{"train_examples": 72500, "targets": ["line"], "inner_norm": false, "num_experts": 32, "label_smoothing": 0.1}
Rows from block 3 of a small image classifier, named by matrix and row number. Rows with one number within an expert belong to one neuron, the router's apart. Each number is 500 + 40 x the weight over its row's rms, rounded and kept within 0 to 999. All counts start at 0. Numbers have three digits each. After the name is the row's rms in percent of the matrix's.
After each expert's rows are labels from the 100 images, of 14848, where the router gives the expert most weight on average: "responds to" is what is common among them; "peak on" is the class under the peak. Only what is clearly more common there than usual is listed. The data: rendered roads seen from a driver's seat, with toy cars, trees and houses. In brackets: how many of the 100.
# router: router (model.blocks.3.mlp.router.weight, 32x192), inputs 96-143
# up: expert up (model.blocks.3.mlp.up, 32x48x192), inputs 96-143
# down: expert down (model.blocks.3.mlp.down, 32x192x48, transposed), outputs 96-143

# expert 20
router.20 111:518557541494403494466478523551517521535471551548426503497489465454551512582484546519471508552448461513443479555524475482514447499487449443507528
up.0 097:419453473488485436466493480579516505546465425501477528456552477511452526488512477578557527487485516509523462499513513519447539452487559523492551
down.0 096:522511447477459444488567481531397509482434459467466446444516466482434479543528445476469556501519486508531532526483566499480518477487588514494491
up.1 101:528565581560464490531494514471539564488516590509484440518481532518605455509466569491498436559441483517448463504556459532542450491464447417474496
down.1 088:480533514490455580468457512500508472553544483501502483531454424506514590526525471536466544509462511513437461531462455534461484559546452503489531
responds to: double yellow line (100); sandy verge (78)
peak on: road (98)

# expert 17
router.17 112:519496560443561530535540435575521500523499449454495506555497503503515496547443494448539563572526529485438509482457492520485430540514452493504521
up.0 089:601523510459539567550512462452630549523513507425543409482492513517543541517454510442568561508523489437478487525471462462490484521476473468436481
down.0 074:431523452485457477470471518537480503476540509504606499479416449461485502453501540526541494493452504437553435449528515423544484514496515520463487
up.1 103:456482459487485460472507545540442456437499500553498526523528516524475434427542480498519562460449525535530492514570514506524473513512520496520536
down.1 102:529505440493486413463528545416537504494478506509553470459522497523493439422570479473471475444572444492475584554542539450449560468494565552537482
responds to: solid white line (97)
peak on: road (100)

# expert 10
router.10 098:536505508546537549498495514523536497532554475470616490495481543447532556536497566483469482517490467545466550482406448486487506460440469442483503
up.0 118:500521556501488529512481529551439524496527539454505493479537514565504549487474504514536446464579577531493483519573482516484451478467526489447500
down.0 121:569510527553533554577452482578412524463571493485562467501554491537505469506531525492532550461525494492525543498476558454516457462511543518437511
up.1 092:514551499474457453554492489414540502492522496488537435518433572506534494472544590460526476500452465471499565490403430501509541464537478465500470
down.1 086:467493448441509493444519477475547507508515480503505462472539464484527496483493481547502558483521502468427477476492474518431594490494526543492553
responds to: line: no line (72); crossing stripes (51)
peak on: road (100)

# expert 6
router.6 090:465464473515499548500511525523520489565513587539569524485437459477441407491556476465462553552533489486518567493426549486460561529526490468513431
up.0 111:491486505570528547555512486543542577547561486433494484479539580484414466507444505508505523515542505470512536500448530492502532502595497525483501
down.0 112:515518571524515552532476546463527519462513483469466530544486486435471544478457537520413470527464532507541469505442483564574512471533580503493486
up.1 142:494457471531512518552469534556518563507561463475557518522542535505471483436511517528477487471516510521531525501480474536468529507559532556442520
down.1 124:524483539553546495485451564580488484520568512493465485496475501460458406579471455558436531545472507470546570508500525493485543559542573540514514
responds to: crossing stripes (100); line: no line (60)
peak on: road (100)

# expert 15
router.15 102:521431571519485516558469539533470515447543463550502542452519484446492498548470478574488500558527590511495515427458503498481563524481482559482546
up.0 098:481456504511483473465474503484475513450553479501483506438486382468490485535542460575464500505496533497535495506492553508508530513484510497514518
down.0 106:468604455525492482483614494449494523527475495462552557459479462521468485527556568411468546537539474455489495540537484463514531466551487507516461
up.1 091:549537471513456471449431511441532471513524563494485489484427530617497482485505550439497477478486521534533461514528462486493444522547499438576474
down.1 073:509534446533570472463494569533508467522482443545452490468474562454526528423530424509493527566495474537543572499507516452526579498467574537456481
responds to: snowy verge (99); bends left (77)
peak on: verge (96)

# expert 22
router.22 111:482503411452545578495547422509508471501451483445471547536493493469526551537515526547462520424526447466486561596536468513523549490550550519519477
up.0 097:561505470547500489478524562531471473429511467525518484504472532508446483525476512473442490497536457461503542500492502484481461490491441569406471
down.0 105:451464522579519501485488524448426550472533475587537539500485458538490408410534504419467492489519428461561488531462522504494445502495554544436491
up.1 107:558511536437529531494517446536538477569480453473576562451456416527534486530496545413562530555532477448473511530530576463478476491491511468511437
down.1 111:500600489495520491509484509403503446494535490529519508438445506527478471513535469489450464525520478483513555478517565543458572485526535456563484
responds to: solid white line (85)
peak on: road (99)

# expert 12
router.12 101:452532445460465432487546459449520504484428443495489476543463538491519546504573489524496489449527421511470457531546528496559560458507495518544468
up.0 082:526545484464504510558545510512548439446456430548525522436473476455499487581534507513483539488489486457472493510529537472504533535463528539537418
down.0 074:583515505553503510480516556487451483571550525479499540506474487488488593456421506528487520513462533477559469541556478498579450506515566576522537
up.1 094:503503466443487501517534461504536490516492452576512582498513487476523500553533486523462550471561484412477507533502551446558575502510495529540456
down.1 077:529493438539487494536425546535497518564553531481548483508510495515498578480452497501490519435512456507514463549532489564594562531494534542570519
responds to: solid white line (99)
peak on: road (100)

# expert 26
router.26 104:530528586459508534515511545459517543401451538546483449578408502496563494497440525485463459540530528529445456534540460541518445515459466452468514
up.0 113:503460536485489513489444479500510502516512536512479576540514379511567547497450447530536476482532504532492502488484437532545514499513512479537578
down.0 110:509551433432465461493510478464496520464521530494582554492416503512480502485574500426478511538550493475554500492577523467464466504476521582476445
up.1 090:530578605483434522480497510453532506450520551503481502581474450536650483474468517514497459508478550521444397511503413559557398474477514466454482
down.1 092:411543493479526523512545545432518469466510518455567499548418485452510566494478525476463476597471473539536433513568455523403453493513468506466547
responds to: double yellow line (97)
peak on: road (94)